config.toml
crop_scale_min = 1
noise_std = 0.6
init = "lecun_normal"
muon_scale = "match_rms_adamw"
lr = 0.0051
momentum = 0.95
lr_schedule = "wsd"
warmup_steps = 230
adamw_weight_decay_other_params = 0.01
Rows from block 4 of a small image denoising model, named by matrix and row number. Rows with one number belong to one channel. Each number is 200 + 20 x the weight over its row's rms, rounded and kept within 0 to 999. All counts start at 0.
After each channel's rows are labels from the 100 images, of 14976, where the channel reaches its highest value: "top examples" is what is common among them. Only what is clearly more common there than usual is listed. The data: small renderings of single solids in any pose. In brackets: how many of the 100, against the usual share in percent.
# convs0: first 3x3 conv (model.blocks.4.convs.0.weight, 64x64x3x3, each kernel summed), inputs 0-63
# convs1: second 3x3 conv (model.blocks.4.convs.1.weight, 64x64x3x3, transposed, each kernel summed), outputs 0-63

convs0.62,187,200,200,181,185,210,190,204,193,196,198,178,211,186,195,228,222,208,190,199,210,194,210,145,200,206,179,181,214,167,234,204,184,281,189,214,177,203,215,209,204,186,210,185,177,205,200,200,246,197,222,197,191,189,200,174,192,181,206,208,211,216,245,183
convs1.62,194,209,193,245,277,196,202,191,205,219,205,199,190,205,214,198,174,200,189,188,192,242,175,186,199,184,181,176,180,227,203,195,194,177,215,168,207,185,196,206,190,198,197,227,229,208,238,228,181,216,197,193,204,198,197,193,178,212,179,161,196,206,234,191
top examples: black (34 vs 8.6)

convs0.16,194,195,218,168,187,221,219,253,202,209,190,206,211,198,203,193,182,180,191,202,201,222,244,221,189,194,173,164,248,161,197,205,198,204,195,212,207,196,215,185,221,232,188,191,195,182,192,167,187,217,218,216,208,192,224,197,204,209,207,164,208,206,165,155
convs1.16,189,231,183,186,190,197,176,187,216,161,171,212,187,177,194,205,210,213,210,218,192,183,185,195,177,181,214,183,158,194,217,190,204,211,214,174,210,246,160,238,235,201,207,197,192,216,200,201,235,185,171,214,195,206,160,220,175,190,198,200,209,187,169,179
top examples: white (35 vs 8.3)

convs0.15,203,194,195,201,198,231,220,208,178,216,256,214,226,166,200,191,196,201,189,204,228,224,183,207,214,180,181,188,204,160,179,179,228,173,199,191,207,184,221,208,228,232,191,169,224,195,218,184,205,181,181,223,237,215,186,205,192,184,185,203,215,175,166,178
convs1.15,193,234,209,173,194,226,219,229,214,196,177,181,192,177,211,199,217,215,203,211,166,179,219,206,175,211,210,178,212,212,237,186,173,200,225,219,187,208,196,195,192,203,198,220,207,222,212,218,217,209,217,202,170,221,224,194,205,225,201,193,195,282,183,211
top examples: green (28 vs 8.3)

convs0.7,202,156,212,218,201,202,217,204,205,210,160,199,222,161,195,203,234,207,207,230,216,220,181,197,241,174,202,213,192,190,190,202,232,224,178,205,202,217,179,221,171,197,206,185,237,197,183,199,222,200,213,212,191,201,148,213,217,179,170,201,183,191,198,166
convs1.7,205,215,304,215,196,193,216,201,207,185,205,228,210,182,205,199,194,196,188,214,206,204,198,187,202,205,197,179,205,240,209,215,198,197,207,194,215,165,210,204,181,246,177,193,204,201,190,212,217,207,161,180,190,180,191,194,196,192,200,194,216,218,204,228
top examples: teal (26 vs 8.2)

convs0.54,238,227,196,215,198,195,185,185,208,218,188,176,199,185,203,196,223,210,219,214,169,177,210,236,192,186,202,182,203,200,214,217,231,178,177,195,194,234,182,195,199,197,155,187,206,147,217,200,231,178,218,201,197,235,192,203,247,160,208,206,194,184,191,196
convs1.54,155,199,165,222,197,196,197,195,209,205,204,215,193,174,203,175,191,219,190,190,210,206,204,190,206,254,177,229,216,246,196,196,203,181,247,180,201,184,219,182,212,193,239,167,189,180,208,197,232,190,208,202,230,195,212,205,172,162,195,188,189,196,207,217
top examples: yellow (53 vs 8.2)

convs0.26,202,196,190,218,199,186,210,202,235,218,210,213,210,193,186,220,216,211,229,248,161,180,191,190,181,206,225,210,236,210,201,184,217,196,221,170,226,158,197,202,204,176,216,203,185,200,209,246,222,181,181,203,188,175,182,190,199,220,173,181,168,191,189,161
convs1.26,200,208,204,186,203,222,195,220,208,162,202,239,212,196,217,185,193,199,182,198,201,212,200,228,204,191,185,185,189,228,200,187,249,220,147,243,204,168,202,181,201,215,199,199,210,191,195,172,180,202,195,187,230,155,231,214,184,190,199,206,242,220,180,207
top examples: blue (48 vs 8.1)

convs0.37,196,225,204,187,203,194,222,181,209,159,229,199,173,217,231,173,198,195,203,202,222,202,214,215,174,196,227,193,204,183,214,167,185,210,207,199,204,224,193,166,251,182,197,201,128,192,206,183,201,214,180,195,222,208,236,186,205,208,195,188,227,188,210,197
convs1.37,205,208,295,194,196,212,219,212,182,226,198,173,194,200,199,213,200,202,195,205,180,202,204,201,203,192,199,202,212,245,207,206,200,206,208,213,158,192,199,202,166,205,206,192,214,213,200,211,199,171,228,201,197,220,152,206,206,214,239,202,193,225,188,209
top examples: teal (83 vs 8.2)

convs0.25,204,193,203,197,191,287,187,211,233,189,214,211,175,194,206,205,182,213,202,218,176,184,176,215,196,189,205,210,204,183,184,199,255,172,195,209,207,197,159,176,193,191,214,173,208,190,244,201,180,212,173,214,212,199,192,214,184,201,195,200,200,215,214,187
convs1.25,213,204,200,195,193,157,207,184,203,197,201,206,221,206,189,208,183,142,222,197,193,202,203,213,236,214,220,214,213,182,199,152,215,195,189,201,197,184,185,185,198,193,137,203,173,191,212,171,198,205,188,134,187,195,193,192,203,177,208,194,194,212,223,209
top examples: white (39 vs 8.3)

convs0.19,201,197,220,176,212,181,187,197,171,179,200,189,220,208,201,209,200,205,190,207,208,162,168,199,211,176,171,203,171,180,206,201,205,209,172,220,207,175,210,204,182,178,197,243,207,273,193,209,162,212,193,205,213,220,191,210,194,215,201,207,226,229,242,189
convs1.19,173,155,190,189,173,221,208,225,189,210,228,200,190,190,210,213,216,185,219,195,184,229,225,221,200,229,204,209,222,219,212,207,218,180,211,207,199,218,190,180,210,186,192,159,191,155,205,203,265,199,200,206,186,202,189,185,225,149,204,210,197,189,202,201
top examples: glossy (76 vs 33.3)

convs0.36,166,191,202,146,222,213,193,203,189,208,212,214,198,207,164,193,216,183,185,209,209,207,207,176,210,224,213,197,186,216,192,224,217,168,211,205,181,196,206,178,194,205,246,184,186,203,211,194,220,216,197,170,223,168,211,214,274,196,209,195,194,184,179,188
convs1.36,246,200,172,252,196,194,207,197,212,227,191,213,206,173,203,174,186,232,199,209,209,200,200,187,202,242,185,223,213,215,218,207,210,193,210,177,203,205,196,179,213,184,188,176,188,148,207,212,241,201,203,213,220,198,217,197,165,156,202,222,186,216,203,220
top examples: purple (39 vs 8)

convs0.23,147,165,203,169,225,235,204,210,178,179,187,217,179,211,181,200,227,179,194,195,218,139,209,199,209,211,174,178,226,212,213,200,212,208,219,208,192,208,192,229,201,200,169,200,210,195,189,198,181,246,194,201,223,177,200,206,219,224,200,232,194,205,192,206
convs1.23,192,178,231,221,212,200,209,172,199,210,191,179,217,254,203,204,177,213,200,193,203,216,168,203,203,182,190,253,183,210,205,208,194,200,204,235,207,216,190,169,193,183,230,208,184,182,191,185,174,179,199,204,200,220,252,197,154,187,199,222,224,215,178,204
top examples: green (37 vs 8.3)

convs0.56,206,201,211,189,190,191,203,197,206,174,168,206,207,191,193,232,220,188,197,197,181,237,174,231,201,172,203,168,202,177,199,212,224,220,160,193,232,244,191,242,177,197,184,213,210,213,202,207,190,192,250,203,214,217,182,189,213,184,191,182,194,213,203,151
convs1.56,223,162,244,236,210,193,217,194,220,203,206,203,199,181,201,177,210,222,214,227,200,199,210,203,197,217,202,219,187,144,200,215,215,189,188,172,200,194,212,174,190,220,197,209,173,157,210,193,175,185,169,194,226,191,147,187,209,173,199,207,179,186,190,197
top examples: blue (35 vs 8.1)

convs0.41,185,223,229,194,192,187,189,167,185,203,243,204,236,211,198,202,201,226,181,176,181,209,199,219,207,178,179,170,207,215,209,197,219,202,198,220,215,214,190,221,131,201,203,202,206,205,225,173,175,236,193,195,196,162,195,213,186,194,186,186,225,195,200,239
convs1.41,221,212,220,208,195,186,204,243,199,206,162,199,207,198,189,204,225,224,218,222,249,218,185,207,190,206,219,196,215,204,193,203,183,216,195,201,184,196,204,212,261,206,203,228,174,205,210,242,211,196,177,210,192,210,182,220,178,253,208,203,229,192,194,169
top examples: yellow (60 vs 8.2)

convs0.30,196,210,186,186,214,177,173,207,192,237,241,194,182,213,256,201,182,196,225,171,203,178,194,167,185,201,209,185,199,201,180,176,183,203,183,223,192,185,213,187,249,209,207,192,197,213,195,220,189,192,179,198,207,196,153,219,198,222,187,200,237,201,217,239
convs1.30,176,198,254,197,194,179,191,181,230,193,155,195,179,196,162,188,205,225,204,202,190,187,214,205,185,187,183,201,179,169,214,218,167,209,211,195,199,209,197,209,181,133,195,189,210,196,181,213,196,211,189,183,204,204,205,194,213,195,203,183,189,250,180,168
top examples: red (37 vs 8.8)

convs0.49,196,175,177,215,209,184,223,197,195,208,169,223,211,191,138,207,224,190,183,223,239,238,183,185,192,177,212,175,235,207,206,227,193,194,207,195,215,226,205,197,205,214,197,169,223,205,188,198,225,204,205,220,222,205,219,183,198,167,200,182,205,181,155,182
convs1.49,231,214,250,173,186,181,218,219,167,216,195,201,227,195,155,192,213,210,209,188,198,210,183,191,197,188,221,215,189,221,178,213,190,176,194,179,204,193,179,218,251,197,214,236,190,219,242,184,201,211,199,216,209,183,200,202,229,232,190,206,164,204,202,212
top examples: green (25 vs 8.3)

convs0.8,208,252,219,192,201,207,166,219,176,198,213,192,207,164,204,198,200,187,209,200,211,209,201,232,209,227,211,160,183,217,203,164,220,161,199,219,200,210,190,218,205,210,201,233,188,208,206,211,210,175,214,199,232,210,161,198,204,174,181,143,202,203,193,179
convs1.8,259,192,169,215,203,211,183,194,156,220,203,209,212,245,207,208,192,166,192,223,189,196,182,214,198,185,187,226,215,216,207,226,191,187,202,221,218,201,220,191,184,217,185,201,234,198,171,205,201,211,177,200,201,195,245,182,246,171,188,213,195,206,185,211
top examples: blue (33 vs 8.1)

convs0.45,198,241,199,177,169,201,203,250,193,209,181,224,211,215,191,190,188,187,216,194,223,203,222,185,214,190,223,240,191,229,222,203,187,197,190,196,199,191,192,187,201,214,174,206,215,212,214,183,151,209,164,168,185,203,157,203,207,226,213,195,216,223,176,168
convs1.45,208,232,126,200,196,211,194,165,213,195,188,214,166,199,210,199,182,197,205,169,208,215,197,199,201,205,213,192,171,178,220,196,173,182,206,204,204,184,177,223,205,179,208,219,187,221,202,212,199,219,170,194,209,180,171,251,209,241,186,178,205,196,198,181
top examples: pink (32 vs 8.4)

convs0.20,210,209,197,188,200,210,176,197,186,219,259,164,225,209,197,203,177,216,225,196,207,201,216,209,202,196,208,171,248,184,203,177,221,198,179,176,190,183,237,162,183,176,208,179,193,199,217,199,196,229,154,180,208,222,215,221,199,208,209,170,201,220,200,182
convs1.20,166,200,207,206,198,153,194,225,190,207,131,194,190,194,202,182,177,206,207,163,225,191,186,233,171,209,208,219,180,175,214,212,198,217,232,200,191,212,214,211,225,180,203,207,196,204,188,192,197,194,216,197,181,198,164,181,193,182,217,181,233,194,242,210
top examples: white (30 vs 8.3); blue (27 vs 8.1)

convs0.48,156,211,195,185,194,214,233,205,245,219,215,187,200,178,204,152,215,173,195,218,199,189,212,218,195,178,201,214,198,197,221,196,186,199,179,195,203,203,194,193,199,207,171,180,195,187,222,194,203,243,213,224,189,220,182,217,212,203,224,225,208,211,129,183
convs1.48,129,180,186,247,234,203,221,198,230,201,202,177,200,231,201,213,235,226,184,210,194,187,204,167,194,194,186,196,195,169,210,187,206,195,182,208,188,206,190,167,192,211,171,218,191,214,189,206,192,204,209,190,184,216,181,181,212,225,203,207,182,187,241,218
top examples: yellow (73 vs 8.2)

convs0.3,204,193,208,229,184,192,204,191,232,211,209,203,206,186,176,211,241,215,164,167,184,219,188,173,198,200,186,239,182,196,199,198,184,187,198,216,185,199,201,193,187,171,224,183,207,189,194,167,202,198,194,254,149,218,237,187,230,205,224,196,232,193,200,202
convs1.3,206,220,193,175,199,209,195,211,203,177,204,188,239,201,224,183,206,201,225,208,238,234,199,223,205,185,203,190,214,190,213,201,260,215,191,221,184,203,159,176,191,219,188,217,214,202,198,195,195,184,230,180,253,214,213,226,197,191,236,192,183,237,199,199
top examples: red (55 vs 8.8); orange (28 vs 8.3)

convs0.31,207,192,194,189,222,289,201,219,197,160,206,223,212,206,216,199,199,234,199,184,203,224,219,209,177,198,161,172,205,168,204,215,199,202,182,220,162,184,174,189,203,175,208,179,197,206,214,196,189,186,207,185,211,168,224,202,201,194,213,203,204,209,196,211
convs1.31,206,208,184,196,221,190,211,145,197,158,173,198,187,189,163,183,193,182,188,199,224,169,184,207,271,187,203,217,174,212,207,194,220,204,183,205,192,178,181,199,182,223,162,208,193,208,207,234,192,178,211,190,201,203,216,208,207,216,214,230,208,202,180,204
top examples: white (39 vs 8.3)

convs0.27,244,200,178,201,198,207,174,186,178,207,183,217,200,209,211,220,232,206,198,226,183,207,182,205,202,215,195,170,189,193,200,245,220,216,192,196,218,207,225,200,191,186,192,157,234,189,195,197,204,157,184,208,241,189,210,206,239,181,193,177,177,218,184,159
convs1.27,164,142,244,197,204,198,192,196,232,196,210,180,207,243,205,182,219,211,197,176,188,185,189,180,199,183,200,250,194,168,206,188,185,170,193,190,196,190,201,172,202,213,218,198,214,188,227,186,203,207,211,206,163,213,209,198,169,223,207,224,217,216,191,225
top examples: yellow (34 vs 8.2); orange (27 vs 8.3); red (26 vs 8.8)

convs0.32,214,191,191,198,197,221,199,211,207,208,212,204,213,192,193,208,189,215,164,157,199,199,193,192,203,200,170,282,223,179,185,199,203,180,166,243,209,165,214,195,207,175,203,180,192,190,205,201,189,212,191,213,239,188,209,211,221,214,165,187,209,228,200,192
convs1.32,195,202,195,205,203,192,187,212,193,204,189,203,214,203,198,224,194,163,186,218,193,208,228,201,198,204,220,187,182,197,185,219,195,208,174,201,203,194,298,215,199,200,212,145,178,194,191,197,201,208,185,242,189,191,213,199,204,191,183,239,197,177,181,205
top examples: red (27 vs 8.8)

convs0.10,228,224,213,205,190,208,234,190,215,201,181,198,230,124,197,207,206,222,204,195,209,204,206,219,195,203,182,174,195,198,185,175,201,116,235,185,197,203,196,181,195,192,217,206,197,212,211,211,212,219,206,196,200,206,199,199,207,199,204,215,213,173,173,208
convs1.10,177,189,215,174,235,207,231,224,229,200,227,177,193,233,217,173,182,203,189,191,193,267,211,193,203,192,216,201,213,185,170,180,207,166,174,190,200,224,208,212,220,205,205,202,191,228,193,207,168,208,204,197,167,220,173,193,173,172,207,199,179,216,203,197
top examples: white (29 vs 8.3)

convs0.50,205,192,195,189,212,282,198,185,211,202,147,197,191,201,182,191,195,231,210,193,190,194,173,203,199,206,188,191,212,161,202,187,248,193,211,183,207,207,214,221,166,169,213,196,196,199,255,204,188,205,218,196,206,193,223,204,185,189,199,204,197,216,199,188
convs1.50,218,186,216,204,191,202,188,208,190,177,207,189,220,194,213,190,161,142,188,186,200,163,194,184,188,194,203,182,207,207,193,169,183,189,216,185,209,192,198,210,209,193,137,201,193,193,194,148,208,200,204,128,181,214,202,207,192,198,184,213,195,205,203,193
top examples: white (36 vs 8.3)

convs0.6,210,195,202,180,167,213,195,180,168,176,214,213,234,226,172,203,215,217,210,197,219,196,150,220,207,198,192,197,212,178,212,185,231,195,220,199,188,163,153,206,171,226,210,166,208,192,231,187,190,194,202,247,221,183,203,203,213,203,220,228,192,195,209,195
convs1.6,214,191,185,218,221,273,192,185,208,205,232,211,163,194,235,195,201,218,188,246,160,180,210,176,180,180,189,213,246,189,192,203,206,195,187,206,216,189,229,199,204,207,194,202,176,212,191,205,204,220,194,192,199,187,225,195,202,191,181,182,181,213,167,204
top examples: teal (27 vs 8.2)